A small audio captioner, trained from scratch.
Model: log mel input, encoder norm groupnorm.
Training: soap at rate 0.0018, 7600 steps, batches of 256.
Data: trained on notes from a synthesiser with random patches, 24.9 epochs.
Rows from block 3 of the text decoder, named by matrix and row number. Rows with one number belong to one neuron. Each number is 500 + 25 x the weight over its row's rms, rounded and kept within 0 to 999. All counts start at 0. Numbers have three digits each. After the name is the row's rms in percent of the matrix's.
# fc1: MLP up (decoder.blocks.3.mlp.fc1.weight, 1536x256), inputs 128-255
# fc2: MLP down (decoder.blocks.3.mlp.fc2.weight, 256x1536, transposed), outputs 128-255
fc1.551 029:496509470478484489500495496481482436522486479496477543466511515507502533520525522541488493464483528486532445463542545534499491449533475483492469478495484484516481498468481541519490525491566489499465504528539526520502477496517501460508511477525500499477524510504499505464491442449494462522503515502479495475504466481465508485533493472507488489540476514477495452480486510501447522444508
fc2.551 013:457504503482495402523525459508493537494526484503548485530510515552497505483471444473506502513551486483493501511495480456482500518476520510479468463516528498489522464531500489476495480490482507515471492495407509496488509508453445509512512467511532552511518478514504469489543495535539494500520463492459501531452479506503493507468491492507509518478477507541493526485481493491484485523495
fc1.552 039:473500494529505481487466518514522497494464467498507484496566489492529483490510489478497523486493503468536482464520481488438453487484525510525505521500471472487519507488510503494544545480498504492513501505493530456488493475521452491530480483539523474521496532474509524491509493459504483488514545539559502480455517513514578504520471489513490527517517546485478471513506539566448546517509
fc2.552 029:520508529479515503490514506512487526490532521483480465514475487518491489468515552513527470489451516531507463484484509482473491493500488492488539506476530484465438460507562511495493486506544469500538493496478506526494517487506493486489495520521521520493495457514537541515480512496489528495481523491511482510521541484474510523547460503498486535476493530496514450463500496496506544483508
fc1.553 041:496488507492540492523441520479463506504437488457493533493506499521493518504493502455467468482482502493507496445508526506459468491489545492536456525506536454507515504476489505503531507488504502487451521487497506513505546464485430463504522466498503471492498530528521511454535498489519502521482533528520472521469479509511533492492537487502527472534476511519504491495532492540455513529502
fc2.553 041:503531513517507513524487527520515491514518497535510518525522494440467518509531503537524529491516483509507519531471530499493510505496498519502500486498490482531487532519511481499526495507482501497521527527533549487478500517515532502519520517514514543512495501513498530487517461478529533500519509450498508451506466549481523495502511498536489464483515504460493465517499544489498493497479
fc1.554 118:516528525504508541495483475486474522480452520531517513492496516475480509485506521506479475552456487475470499465489474469533497539525475494530509518452504462491497495541526534482431491524481494503498497485514475522554528477502531542526483452480489538477510523522518548527529487491486492513470519514508517491470518500461521545505478514504465509496494524509512511441533532478486479497513
fc2.554 136:466500543530499503521462514546503478477504514503488503511530502463552479508469462521455509481501487497484516536503494474465516474515485510479452494495515501476484548456478505531509510552535446462495503504450463527484487505516516521484509467480502515501534475497539462509474532471442513520537493518511472508493470495493533520482487487464521484550457509490461504498515483497475541521544
fc1.555 078:519450480488508493512494483483469470502506505513504517480502497489512453456542511520571541491509473493494463480543498483473485491450490512524529518506529499494495527505444542466484504473492559493493553522479499515470498551506464529481512451522500464500463537493479482536493498513550506526503515510493491524507517534523529480472510495491516506501504526499534487486495494481432517464511
fc2.555 077:487521528484523498503505493490500496490491460499516533516512477469493526515520479477506458490496514520505512514466512501531478535535533476537486489512426528487524473496542474540485430492464490470483506455500505504469487484496498472496516527486470499538513501484462543500537520561494503490505485497457475497459468499508475459510436517503491489519529527502479534515518477510509494497491
fc1.556 038:466497477484525486502469489485494490495551538481492518496492482533525465476468476496506489453486509462483535482561461547424501531493498506540510496487517507446496492472495492474532523519490471535482454470528495490554482530508494528498533481508523471469483531498512485526516508466520506521480494513504557497493516469498545508522498499541504484519538449515476485494511527514424520517510
fc2.556 026:517483515483482464514516522515485475535543471501511508493533507500507542549574508496502499505490498518544504520491526480491495519474491503447511483537507521502483547477482492516504500475471495486514468533462508555520516503520522473513480505540507548518513494520543532501525505506447545499523525478458487500501448505499497533499530470493502513481492485448489516494518516536520525542529
fc1.557 057:515441497508508459482474515478534468511500547459485547426481459544512454456499460490534493497490498457507475504515475523530442491502537527477499520534530524517484483520475535492533475531500498463471499450489537520506487479494478534491505483483509490509486480499528505522428517507516496496520516534538525541496512506526509514537516507498509470538504518434427517503499519505474491524543
fc2.557 053:492499490485521477505533468518482509569461522495509474536531534496491527488495487516555519491530508491512440511522568512497485490500498472515534454485513520518469497522527456478494483539461537538472534493517480525478493521530492493519505507512517476503451509492478496459539478533481475491480487510463521496501526531510501505502498502547487509472549501473524526495500507468550509481482
fc1.558 086:478493517497515475499470501474455527509506475544550523521504524497493488492500501474485470529540502541542485453512496526500488515538441512500492462541516436533534516507494515512518520496498491501502495479508507502538498512481494482499509501502486515498486542526484522489489478517487507515521513545530470524473538506484529523500470478472514506472517532501520488491464553501424470544494
fc2.558 094:460504510478514471513521477498453470477510528504547458525494486484513498490470473519510458546500510459551527501513493510500477468485542493481479474486519475483511501502475538518494457476481480517505438521438518487528485544472521515513522506472499540493499481512476508485555465531525536517521467483517522515501522508486525485498505498534518519483500451531556492482437530507506542526495
fc1.559 101:505509504458482437521469495495480512500523504546518480542474515488505507489469536470491468485530490486550483456523489501486459480559460511516513496522543454520522510511496524473523474485485501474514512498486518503499526544503539473501469510512512525490520536527491475513532494528506532519517474550516511535486508495469520489510502462477513509492516505558489477507442547467428511501486
fc2.559 110:458516521490501447515501478480476484481522531515556436515479487487509478495480460512516454537514500452565505476508496500508462476514528474493490460503521489501513501511510526515506469475473484503495441521450533494517497526464521497523533482484507548492497493526477508484565469532523534514506468493525511520517511498497526482490491490526508530475500473532547507496433522502503540544490
fc1.560 096:479523510494491451510497509496449505492478467505481554458470541499488478484520524507497483526499499484446486454474484489532491497492478538536492483534535491511515545474506483484408536477509471479485524473494521503520493525488517488523504458496468517485519514491513461508474460487516450500489475516494520473542536499494510521483467475536478509453481492500508502501519503491509490499500
fc2.560 082:476521537498551488527517506490484471492527464491475542518430512513474492480501474511498490542519441523509521463479478494525510545482490516473492514471494526490478492449550514485447465517525511464449532509495472512519489505494488537476507506486502562518505525488525515505488448529517504439546509489516460534485541506511510542513497485510495485433504521511488519480515512501511500505491
fc1.561 130:484452454532507487481513517518492513512481503507475530495501503530558445522525509493513465493511475458528501474483486503469468480492504490498449526511523480463514495489495492472501471547466488528456516437509479514507501437479517528487511493514545482458524563472495502482509488479509477514489499512478504504495494538514541522506533462522464518478506512497478519533508489536440555536505
fc2.561 127:482526477489502511512490517469530520525516515540526466530500535511484532477466490487493532497484484503485525502472505568463502477502526504488489464511486507505533473503488443489491515528500502498503517522511523522505528541538498546510455503532526495516504473533525526444489518484514473463476478560541475502488479434521476511516513506480486505537551508497520527482505479500520467505472
fc1.562 129:496460510487480499544498481476527500530535501483449467480546504475510488493518541485476539523511514457513479480479522511505473497469447492490523514517485527490499506456450536556500476532497515444545523547489471493458519456507492434488488499517508498490495503496497539548440497533510532488490502473498513453503496484496509507487473491522464496486480521494470420526492459434524487465486
fc2.562 130:511487513461525501510497505506452523501443456477501465514543505517458478491514490472473495493507489509513433483510508477502521513501519485524501505528499506495493510508499481510467503472506484469489522474488510542497528466483533536481452500493512483527515471487445519499508505481520497510507476531475482498549505525531527500533507543494519535512486504508473472532526475519494503526515
fc1.563 099:533522551529501468537487482495500510558478475469538520476479496508519505550449502533498520472518486504511530469508480512539484491497535475478502538505456482491525498505474486498514527481493516503479456452524471481469462513508506538529468528475512508528514501463472488493500529479466507507459465493475524553496511503531544479537451518548494433471459531555496491465533516512453480518505
fc2.563 097:497530468480515447508499533459525490516475551529535487550448521503480514483453480539513505495513513520473522502508484459472526499518501467523475489492482522490470484517509508494512478487497491492519502481478520515500522537508502464518492488490518505493515527545502513474529479494487434503498512495497439491535549503511512498533531495448497460499501508531493538540490508495477517484463
fc1.564 077:483545506514479471492498464474518494514502495504507517465499475506479473504470486536467529500509497472500478485509468503498522562511480483490472510506447495517503507510501509493475514517500504435473511467456492497476450528502496493565485454525483527486505534495480472503475509469488506503509509511509534489527485457485508469535503531549455461504487514475477471504494548506429491495513
fc2.564 064:520433501518491492478516499436445500507525556467502508511525526495473471491500516508491478553495514541479509490538497499503512509510510470506489535475553527520445530470495487502482497559544493526509507509487501545527481516508500472487486528505511450486510484515454530496525479536493468483514523495517506501510508528460437498498519468520519487518544494485492478534489523527474503481529
fc1.566 085:497542509483461524525435517466469524500516452510491509539469485526487519530488523455468456487516514539527507469542529507483478504517470474529488534500538477538522517505527518465492440493516496473493510516485540493479501513468514486469485493518480520498530549495502485529477480522475525526495513511520541498490533480448502494508510492472488518455523552489490437503466515480455488515476
fc2.566 096:459518508511522459524500507510480468464530530514554460497476490482525487517502484507512481552527514454555540521488519509501483472483520479515493468486498480467537495512488517505496472478472481515472438512463500490495477512500497502534522509466504533504514515530466537490551492517530527525483442477552520528536521501488546486499515506520528524459497477512522489505457523505496540536506
fc1.567 034:488489498537515486515514510496487511512499493459500533494514499557478529512528529483470494502515530462526526449495500445458462506499511492485451476498479534490504508475508470486449486475544488471496488458485503480499550459494481500490539485519479483527495522448476503513500512493470461504519503520510513515496492498507519510501504503494515478518483500479474482508508501492448519494499
fc2.567 034:504471491496488470554533490498481485514461480500453483502463450496518478495488519515519554508473464484488520481501494536493490515486548486481506487494495501496490534528523518446513483483550515499515483521498545555511503503554498497511483498517473492516529502519544494513480489522463520532533504497549488512527492527520474494465564485505500501538517503533493473509546491496573492567487
fc1.568 124:481489513516538478516498469527485477558468523512521479573486498498493523464506539502503507532471532480506509515514520464480511500466479453508477484436493498493516492475519500496499511482467472511534484520491476493501475480471492491487517537491514490537532455481532540469518493468518493496499477514494501452496531510528458478519448486539536462527484477484506507509508554520511485498489
fc2.568 127:539489495460476536487526538500492464458501457493506485441464528532492480506519506537452508545497461500447478490497493496515485502500532503490504495521492480513523519517486500486512459520467491486521522489548500511500525578480561464514566521538558478460475530525473492513508463519489475513480522503444486531514523452503542509483521473549462504506486513510507543538489488516493489492511
fc1.570 120:487501519413488472486472512517489500493515501488514526471492500443468495515519520489464434502521529517511487491485485513535459513492491491480449521443519467487499524485468552522533493495525485470515494470508533501471496483499486493498500477502494467499500485502514471517528467493491508523519520480468464521527477506496442474483484494511513489488470528513510507515496508462507443502497
fc2.570 128:494481545475525498511504493540531521499519489519504486498476462511515487489461507529498498465511533458466507547459501473455502477532507475493518503522482519555562497485490484478470494468487547522585495510455499471491483510476474498529517508493536555449534501466514490527527456536511520542463519509489490478519520487537537520465526505488493527461526482460479510498495518499516519474508
fc1.571 109:527500510488491449529438496456501485447498493522509530543475513524546470500484527530509473447520463463511521500444517485491549466448504507484495528481512534530474495499497458496472503464490474488498493471519506426457477511501492507510482514507530507505473496494491523513529535505523470534508491508531521489509493509523516485512502505460457507479472472515494505456505533509465496529481
fc2.571 136:467461497525527511433481529471503541540500574497550535468480502539503461548498532514522502484494469450473514526519501482550523511482522517529491480500478502520520526503495510515489543526503463537517466508502509473492498492473509505505535506503505505451496542475476519487491490519512493540484492499491572481512495519485535479524492525465511477526504495514519514499512499497475486496498
fc1.572 051:488467520464508477492494503503507446504508478497476535492554499494497484478548534498545499522513446504538466453514486530486497490506487532534484471467507446489525523456531484466498494505496476505454486503483533524528463514488511490519468528518495468479501521513497534482500493479480517531532517500489476520524461484511513509533493538494494507506474524507472542519512498527469521497510
fc2.572 052:514464505519521479540481488505476524491501464496509480481505513485473512507508471490465540502461517494537497511508512465494460511536459509480492494487500526525508416529493480519525549500478525479502478502499454498499494490482501477510524483478471471538466459531542499477502480501501492492529502492424522475480508531504471498494512481478482510505468536461509471516491514509571476524520
fc1.573 129:496459470462496478521518496493500538473433549519501453476550482515503495473494504496532486500453540490549510478469518472507488477488511466489481499525511492483501486508504464505516524482521498486496498536515514487458520532475478479508493510466508509501503523481472519486470487501487515456511529480479469507483507473505486555445483469510511472444539502458511524469508503511512514462481
fc2.573 125:480524482466486499486500476443498504498466452508502490490490508546462493457499491519489511544513508482502504505502491501498495504450466503502489512485519525536520478532521518530526486471472527513481537498472478518504516532516518472491484482501493491521516505535503500462461520503556520555511496490434436458524484503508522503515486497510523538548506479485497439531498484515532482495482
fc1.574 132:463449489490509502490464458473518481495462472469468522476518510503519440505523518478510515480489510519522511499488474518454551499570500504523488527483540485488450475511484485479473472500489469525519485505486536479474521531508499506522536511492481497521527494514504451464553519480545509494500491514506519511504541516493509468470469506519562469475425500513493538475507496477502490479493
fc2.574 143:511506505527460553462518479490511477518456535486499530489504512483504517455460498506479478530491516474488546466504521465559518481506536497496476494506494461508530508490469533526469515536445492478498454537482471512491538492517521508503502557459522508476485485459517468537525487541516473489507509492458521500503497493546521489524462509546480523513524492511500506517527515495532539491450
fc1.575 088:533494525527498439482499536474498503528499515534511544532506479467517483528479492522468502488502522446496515473491535535486494502489506503502484519491510499498483468475492499474483477481485513537418517457539493493489488478501520492507479502551485500485507483490487499502505469485481480476468503480512484493542554497512542491537477529498513481500468525500522469491532487534431481535484
fc2.575 085:522500501499504445527489499490530478558490505507488495519501517475520505539533533462483499502501474500512504510482460525501505527514535469516509510508475508509489546518516519505475505483504531533491487484497527473518488523516498519512522476516465507509505499519422518505471468501499524458541507492460472465480497536506484519475511495487536454496526472450508502504497502472543527470448
fc1.576 115:488464469444486471533491518525511510500478504502480524521491501493485482515510515516529486466511503519522504483473472456488496512546415533497506517524493466465491464479515481471536521505517504515506550478431497484522501480458482466516469503514504506534469505512512497492501481487527484483498491490486486499505508476503487547489493521500499545540454523476507496495512558490463533489472
fc2.576 132:482561530494520514499511518491457523534478529470509498471512491506494496529523517516485531502514506492484502489516496544497479537540492523519546455474537475474531537500471502537462518490465488527532480502512489579473478540495521501506488510516501504551522527513463540504511477490526463477504489488450499494519512519509503488503495448587512489502493478465538486508458491512487492493491
fc1.577 107:502527512508552476496483496526520495479471467462481491506490539517465470526517513487518494517463516516475457491485542510512510514499506549492485447481505526526494499429454472500523497513506488498496489524481500532483517461520516486500524446542526478452483483538486508531499445512500479496498517514509510488495506488495549532513497488499523479516530486460526492501499496539514473453494
fc2.577 100:503507507497504495515510485498480500502487535520487516512509513483461512479492503494467515499525501463507518526523535492455476514494534476474472497522499517476502485508493531487517475506455481448511513487477519449507459541454509453506491523510520512521466493511463486447437506466482512517467487531542505503519530491472473477486487504550484476519522532529507520520458513478467538465505
fc1.578 060:463471475487535436491482511452512519461521535483478505508475502533513469476497535490510504460513508433556505450507542551454490469507495487501534449496493494516502463448488505537501542486490488527489498480518555529487498519502536503495526545521512484503473466482495526507481479485522511500482483529499495474507492506488528518533507514509494464483531500510481503542462484502482537515496
fc2.578 055:522537513502528486520495448485487485517481448530503488508454485467500451483522480488491523504496465514501502510498518501525515484460534472481500474492542450524518459493540545439503524489519484490474538494578484485542546514501487542499511486512483504456509520449465469493515463456513484556481541514543474476498486531481514527471485515500514502473507478493497482491519484511499492496475
fc1.579 041:498501454516478500484478508462460498507512502496488535489492473517486510473507499450489512476493469484509488487479468512507494490520495452523448511509516481511496520488523450522516452471524517523487493473472552532539470480529492507507534530501498484529471490497505526518447521447488513498500553481502536472531460516506510518445479477534516526506515525494506511527521488483457472500503
fc2.579 031:496499475453538575524460493513507486534510545508505488451532538533500513464524503495508514461556513518464461509500477534470502502467506506478519535500461467499483477506460502481498475471507491489515443493492466497496487487518514451515512530525525463542458507485543476468510479487479491509494477514455509514470495521512486499495510520477504497485467434517512502473503518517500515509472
fc1.581 087:512490500542505444527499519538472519458453497523495475499519511476482507488512472475500463525509499487500525509558517525500489441517495499457498488504533533509487512485504491452464494537512451476501534488465517465491483463505493490520538540514447507471505492480549547478468508511497492466512503499518532490501473539525508496512495469503558535486474498488502515536475485532474463510508
fc2.581 089:485506458515460464522517503434525475515486497468430546478469466504501515484497501504560538485497464475544517499548496511495541524513508468540468549549488446465504528517488514483485478510527518514492520529509526513519475499503514510496509513511510506549474517507515488482522528485481540538469504454472502477498469485504495505494505504493506506523527493470487500434542529508521509526501
fc1.582 045:449489482515459481490497512472479504538479508501435534492557477514482481493551498490472510518531531511530493501505475510445491496508479544494499526523516477527499492476477470521476475462503498505470497475490524517524477524489466560502532516488499483465525495489543541492492436516502513539536493497531510490512481540573535507483510483538520484523526464483514471543494481511437509479523
fc2.582 036:516498519510504538498502430456488507483480532496505480539487482512482522518500506543491457501469441482437493516496499465505496520471497482465509470494471482489470528491516498491474487487497454476504494488489458510511493529497550474503491532485512502540534495454490494556488490503564538542498508489533492540479497545480439494488471530501455482495484486471465501465479578511475487478519
fc1.583 041:491500459504494507475452486486442499521486519498461477519505495522556519505538542473512509554467515489533505464500545478496463514509470440477537494485494514468513507444477518455469545495465474499537532488519566531522483511507537531521521475483506491507507537507495552516494508505479509515479514469509461449540492507549473510516488495520523499499524493513494474477488487481451534492494
fc2.583 028:511526499488471499540536458467495508511522502505471477550445453470479449511483512507496538477512477498461500484474515521503494550506496499484483482533533519503495492497523521452519506478496482500482471482502511495474474517522509507510502463541480535481489498490480488492469489521496506488506495503532490495462498530512402509511483511510489503498483496474506522486514495454485502508514
fc1.584 127:472545493544498442500532479461505505475509474501478534459495524526445505543518484492504534523486484515500522477464495578520536460538489528468565461515498438548512532526512529478471524502488509502523493485530494476489486479498525523497524488486466487521495511476457481509492471500467517468500499489498540495551508509503471479520506527530500491504493515510500469466495475533484491519484
fc2.584 124:510489476475457455472492482473532498488510438521499524569526475447472516542528492544493483514466513454507516491548510493508483468478542528442484553492482503498515510532503532514521482461486474479465478494541477477516458548522541502505527493506464467506508500485528540515507482543465467495463514501522540496490475493524474505513518490540516502484517529509492502513527445495517513488501
fc1.585 131:506483484493521465484496491514511501472491514515497488479487465496489544476505468508545506496468505523449480526474477537526491501467517516512491500489517445483484499524503526489490510459484491502511498555479487505511486491450502502495529502517471481477508471500517514472496490539489504491522505477489506493483514509484516520507495493513529529498491536511499508556494491497501474481464
fc2.585 135:507501476435531512538505468506496517525513495493516556432480512553479470475537508497496472516467523479472477512481550537548523542500508508502535532486509480486470531475467477468521487516526483524498550484497494483474509489471492525492573504544492520491495508505486505519555504511472515518463540546510470493473492511490540485502494467496471542526490481506520556557470488466499470485512
fc1.586 140:535484540485502494493497495477520498458477514496491509516480544486537515553499507508530525545536471486491481482446462470493488484506498454519497493467517480532541558453491491486533514497465445500504514488530515534535502536500480469488477553498507492524502490522542564494505541500525489517498471465495483518522480474526501533522442484479521497479529503489478537497515482532519461485510
fc2.586 134:446537467512558479501511458474491489460494527449532506501485502518465530508569488498505497494493495493492542465544499501511494491509478485455497532463464528511544477477435524494492497496463432476525462490564489510479474483497510496488489534482482503483482493513520537514533558500490481507518523483484510490507462463517471513508519488456504507507501491442525498505532516523519427507532
fc1.587 059:520508493501514528516484495489529463507450464463486481518451509490536487473544540513488544503487485484521460525503524459489462491506499519483566502500529495503513508472500474495479457487457485479493494480474533528460518529504559575468519497517507504463526496503516552506474540470506502494473531531534495509532515471487476507508524470504499520494517542490513510511447488513489540500483
fc2.587 051:515540511468507474503509480478477506530535514485495464529481470504477509524475498494504519507499543477465508492495496493513473506498478561508483471495507521503523519527511514487548548512525498524548476519509535494513426495524495493497527488500499502492499521508490476556470473538463463521534472488479509503484509547540488510518494511504505502468475482470514455466489523499526511495482
fc1.588 034:477499460499460437504494463498525454505470483498488562501506507505517488471500522520514463527504494490561512516536505511481506510513474521491522492496509464509504482451443502467543514493530530448448495468518531489495466532512516513502502524508478511510524522503479527515489508495511475481469485466520497470529513502528565483480500502535476453561487535485488498502504512517488524485515
fc2.588 018:518511527496515455495521476487491463456543501501490515466490542477493489511511526534547465475485469480507537495468528453506504497470477519491575454513482489467525563500510478520466481523543507475433527539457492527477502462492489506533483468505498547458475499508484445479542481505505514491534517469471500493484515499475468510464518543526503533467546495451504495523504550499458499510518
fc1.589 039:527496473513500494509434552508506487484505483490497531488450506501516483475511471496459476509478477471508513476489482510477472507578488517508495520479476487473510530444521510455499498468531504480465524457491534484497489528530496505502495498466492435512481506515505475544443508508519495503520502494489490475510500495486525464488512532538498515512515486454510517487526507537458525498519
fc2.589 021:483537459526533492490475508494494544510513499496508524520508492527470526533551486512520490513517522503520468510500502533486551464456511514464502482509493499526504476448497512520496505526472476513531498508472488541559546502479534477497526476487483507501502528569478506492531504453494499500494511489516542506510481494542542489518529485471515550465502505475490507502498464521488548518504
fc1.590 124:513490479492526456507471518504479469520485475482525496517500454480480532470478512469504492500523476474484494509495489515507473466505515524484521504489527481539528509552477499486510477479514459509461514509473493451475531489527503514510532488476501494495528510526488446524492489450535495468454528499485478528505477517512440490527461491521510501512456500476505491419476489474472469502510
fc2.590 116:504474463528514513521520542484481545463478440507488516517503504494462502464485505503511525474502519487490508522534484473527506506453538464490449529462500514530494457487513503492517542503489479461474449553537518490527459504481542523511481485514545505525526525515497537524448472479516440480504487467477528467518513510502483451493518508527520498505503523470450495457515501538476535533507
fc1.591 134:470499550508453448494498454490522486538486509484508498494508519466500519435516498476512479466465485495471511511504488503533501515488511501466509516499482497497499525478470446501472476472506530479509497494466520499481497488467501453508479512489496473483548481480507529477490499482513519505546459519463465540510512502487508471471494520490456487467546521478486487493497520484495510508477
fc2.591 132:527526533542512528535498495495512509551496452527504473542533468485496488519503521491502503512469515474513482511480490490536521566499547487487495504486476481490493522469510493534505508491490539530521470511514510455533507521479533518484501474554515468503547465503499506513527518480501519514489492443524469457486443491549531490485530501516498494506484510496514484511515487499503499513495
fc1.592 122:515500472519487493513541454483535548498500513491517492476463482564516518513469487508475529504477542506508504522504513483526526535507513536541505509476526461473540482487474498467521475487521504462454481448562519465509445485529506511476509499510453459468502514489500509478498522442521483514513488494505533522516468491520545539520524519536540517483469518464484527517517480474444519533509
fc2.592 123:506548471485512476467468517541481478511476512498524500530507485486495503473477482510505525543531473540501428509486516481546518446461497487490476508498475481498500485512443443462526485471509520485518474506471475485459500510470491494461479553554563501487503557515495507545483488509485507476588523452521512524485497477470469494485511523500507474527514462527520460478462517510495549511534
fc1.593 087:488506491498522533493512467475492440516517479506488488478488545477513467462521495478497466493524523481545512491532468505456463512475511466483495471508515547519497563525491545457513494467496490524470496469524525500461487455503548521494526497517541495505516509479487518498511495510506493507490488540460515564513447530515575519505462500501506532499529543487517559505513502549503480513480
fc2.593 075:486471522535472462497473519490546446502485497491471491537479507485454505508494502498497506481496528492499486521541468493479513480494503506512516501542506496487501508524494494524503523506503507506515517466492472512539481516472518436490520526560490463496478451498502486497484537485481472538469488507548459451449484463535471532503480494487445488512531404480473479534469475510458466506499
fc1.594 069:486494521536492466509510451510527478531488474504442510499459486505527513465540492494495503529456478479515553519495500511522489493507524501485493493521535517523541521483497446450498482507500514469528520467500533557489468493509557506468515543491536496470511525488493476475512499536467466502511503486473495485484523478537538538461480537523451515476552533527525502440504519535463540469485
fc2.594 071:515471506521536492520464500507477521473497498500504511500476512506522498494463491484515473513540524477495485461485483502544487517537501567478491511472537504472456516482481485522472520510508536518487486485544492468530571540487513487510474493485531504514539498478486521491465484514491507503533517498524478553490502474485477452538478447455500543453475494472516492528513503508470488467473
fc1.595 105:503524526545539443460504467530511509526511465486529515511506495495506486507454477508498526522500495510496546493495521553508501465556511504493443514463533512452502516529450486514528537502477502458535519533545495510457494489493476496524472500495518575479491540529497509492485493506497485441531533496523478483513472515501527498482489520477572532536489483467484492504518492519521503486515
fc2.595 126:488464522457451509539508490450493555500495501520499404502483533557501438488515507526473492467540509489451512534498484479496490512480464511513515480507493499537482486503503509470464497483514491547468504449505473477513501523509479506489496500498517497535490491505489494478468501494522509495485487490502480504470504494483394527497504503522461456475497471493486473493472496473494460512505
fc1.596 125:501483473504528463474477520498524485464483518483498519524478541528488499464506532498522489492476521499525512502484480500482532501524475526497523473498439529432489500498470476490480514502462547497502498486524498453523490522511496527508476454475524489512502504522522534516505467484469478466521505507492518470496543505476510474484469516484449481506512504478494521466507518498497479538507
fc2.596 146:450451506508463520495519494464538479473475505522519513489450481470479490526488475472477493524511527490512472527536520509481488494466519467465486418499526483475509503448520502498504499498499484526506471485479486497484478495544518489484527493498545526516490473527453502563441551486455480481483519505477532473509510512496531460513476493487499540498496537476489518484472522523525505534516
fc1.597 130:469531502477481454475472511522481523479493540529477528520499435470507467495528529500531514524501511464482551495493499518510485503516489477534521507496506528471520479488530514499508493484520473531540502480533481547483460497456516465512502468480484506517490518474486440522560496493535527448517502481476498448504505481511498510530505554496466531485460498438490501500505518467506514496493
fc2.597 129:520503446454498523511499443488504499543497516507528528479513489503516532472466502494521526473497518485546473495506516486584522528537483516516505533506495522531542526507461465489494475468501521518483509477495498496468528498455517516488484514524497501555468506510505469457525477505499518494512512515466517459482543512512529511458451456458519535510516503505496525462452544524468500474491
fc1.598 042:511456463480570499483483512517444501509514484526496495516505524533549513530487464513497501503549509509505506499525500515467467470545482468490479485530505479491489483486494498488472546509511476477453482504513555506537520495491547547481522488458538515517509482464482500514500489519521521448516475503525473534529471517491504485484507476460476481529484489483497514496493469526442469485521
fc2.598 039:509517510516474460491523481512558518500532550465493474443526471515484514528493538518488488475487514483503509451478513522514525508463480536531517503484524518555545497505470511531536465530500488518508498482531541476481479515491523489483526503509470498491497490527535507489555504482496514513504483520489514484517510539465498472538496570482512532512497543502487492508517485480505487501511
fc1.599 057:491524486467526472459496488511512517490529512509504499463481514519480508479523498536524542490497509474493496489479485495509453524526495484544502497525551531490483494491522516529516477521518485491496497506512542475494457514484491540434510493480501486465471527509518562460489496494466527475517481436493475519514503502518512542511508524527510478511531579471513483502531529515436491503490
fc2.599 052:477448486492520500522497518483517514477458507507520480529437500458517472538523548479507466515518490451441470469504508510477537562505490485493495535467486509486526509502482522440499529506492538500475504512470500518510478521485554532523502505492457543514521494558512518471523537536471494518526515449456500535508486462495503502474488463480432541512520482507505508481475492534502488497504
fc1.600 033:506476480485491484490483496495496498498494488504451546453501484535501494462517505514494474516512508491495519491485516536456447449507526512499458506503483484477495490513494474464486488486527492509504496484505515523494505491501495515519490485510510488489497463526471512516477480520526504535555496556523493470569521485472516496485487550504508451488504504475494550473487444571461559508519
fc2.600 018:503517481513487479523503497494451509547473532503521470516534520449515501492463507526508492446472516507488547476501482513515516529437514497472491512530508500514492569490483472517508511490491501443498461502516479532470502462507495495502534510496444482453517481503523495519486506462478492481465501553473456542472506512529498521491515463497483512509552457533439526506523497499515437500530
fc1.601 093:497492512510503489486496529485488489483507526487530505496537517534524495481514481488522523496472506469555454486518510516508524512505463548524455461484474493527501491520463473497517500491474488494488505475521510492510470477526499519489474485513489527542473510529546550544526479476471484491496514496528507502505525490535511583536494460458512525537494486501507535490494505492463480524510
fc2.601 093:516516495491542523521526520504531536489488486514501494482474543465507497482435502501529540514529515500528477537449487460569487459552460497517490492501470478507520519492532506527501509435494494511485497506492499476495497506468503484511503526486492555498503533507569479462489499465486486525524489481480507468533539538498462472529479512455513516515529495524481504497479462488526522518555
fc1.602 129:495475500499494489488432509539517499497486505525526467523526548517503508533526537478527505538476500494465501507528511505502475504502487513530476494495505502542460437519505482491502540514469500520504511449523534510509480519491510512487539504504485478516509541481529522566497496498516510494505488523437480496517505463501518459479501478494472439543523497504493538465483476511453497488491
fc2.602 152:483519465494473521543478495525468488517528471504447462416498505481523520496512491493480519505509545503492510514480518493471487518550481499497494534542500507534474489512484511555477533511482472472497487514499530470508516519488468478506486493471520500538516473492487515462512476504530509489481513510529463491536516541508503459482480545487511537545540524523457482509532477487512502510470
fc1.603 059:501498502486536464481463493502455456490463493480493535480477467490506524511530491479481521541519481510526548495514488502489470490467495492452514570453508463516505491471504492505472483479536506475516458502511540518500549477493500488475497529523518480477497507460524501505481475504496462488508471484510518534518520495526532493493546494501520470502511538510504494484479496479462485505466
fc2.603 057:488533456437504466542534550490547507492526540488509476484473523527553496477502447494519525509488522492454504542502552465480466552486534491515492492521509522513523477539536466473510499540479483554507518483502476489521493539500489535501528480481509513560483485496460533509482504485519513489496545494494539451494501521469493482479489523473496499478490473503498525504478514485478473500493
fc1.604 035:486450494514549497502461476475491472508506491518477513534507508502478497474502491499501524494459503467496483523517490476436506532511497473506434454526514494508487503474540491484500492503523424481479487511505501475491519477515521496496479524540480482467455525488507496479491558485455508529476497483506530504530485508540555493523463494500474507518459468474530500461475529514438532493495
fc2.604 023:460517556511474467486493510497474493519511503472487507465486511540507550540545543507498480535541503489543530496538508487520488500513515440506525509507516512482509492482515494504483495443484529474486461546476570507500515449518519496508494552497491462506486529520524502532513511458480483524530461510462525511513485461471553484501492547487484486520521542500521533474553454521443519461538
fc1.605 046:531476504490503473482487545441485490493491493509496547491483505566509496483520494488473513487517518490507469484521518524460439558463486513502486503521521503504497489451501529475459490471531532498499486470474562473475528511520522502511523522506489503506478508462511501501516525478509496512487517521518503507494490554475505529483472501522511454493476501455564479534500516494432524438517
fc2.605 041:494470472495503469562538489514484471513463484504471488528468471493497479505495511519523541509502468472499497480497521509507503504509539494486493491500509513511496541534516505432509472469540506508501460497507541535523520499545492480520479499512480504505551491513520485539466472529469517526532507474534480514517484522521474536477576493492516528556513491544473454517529482472588481555494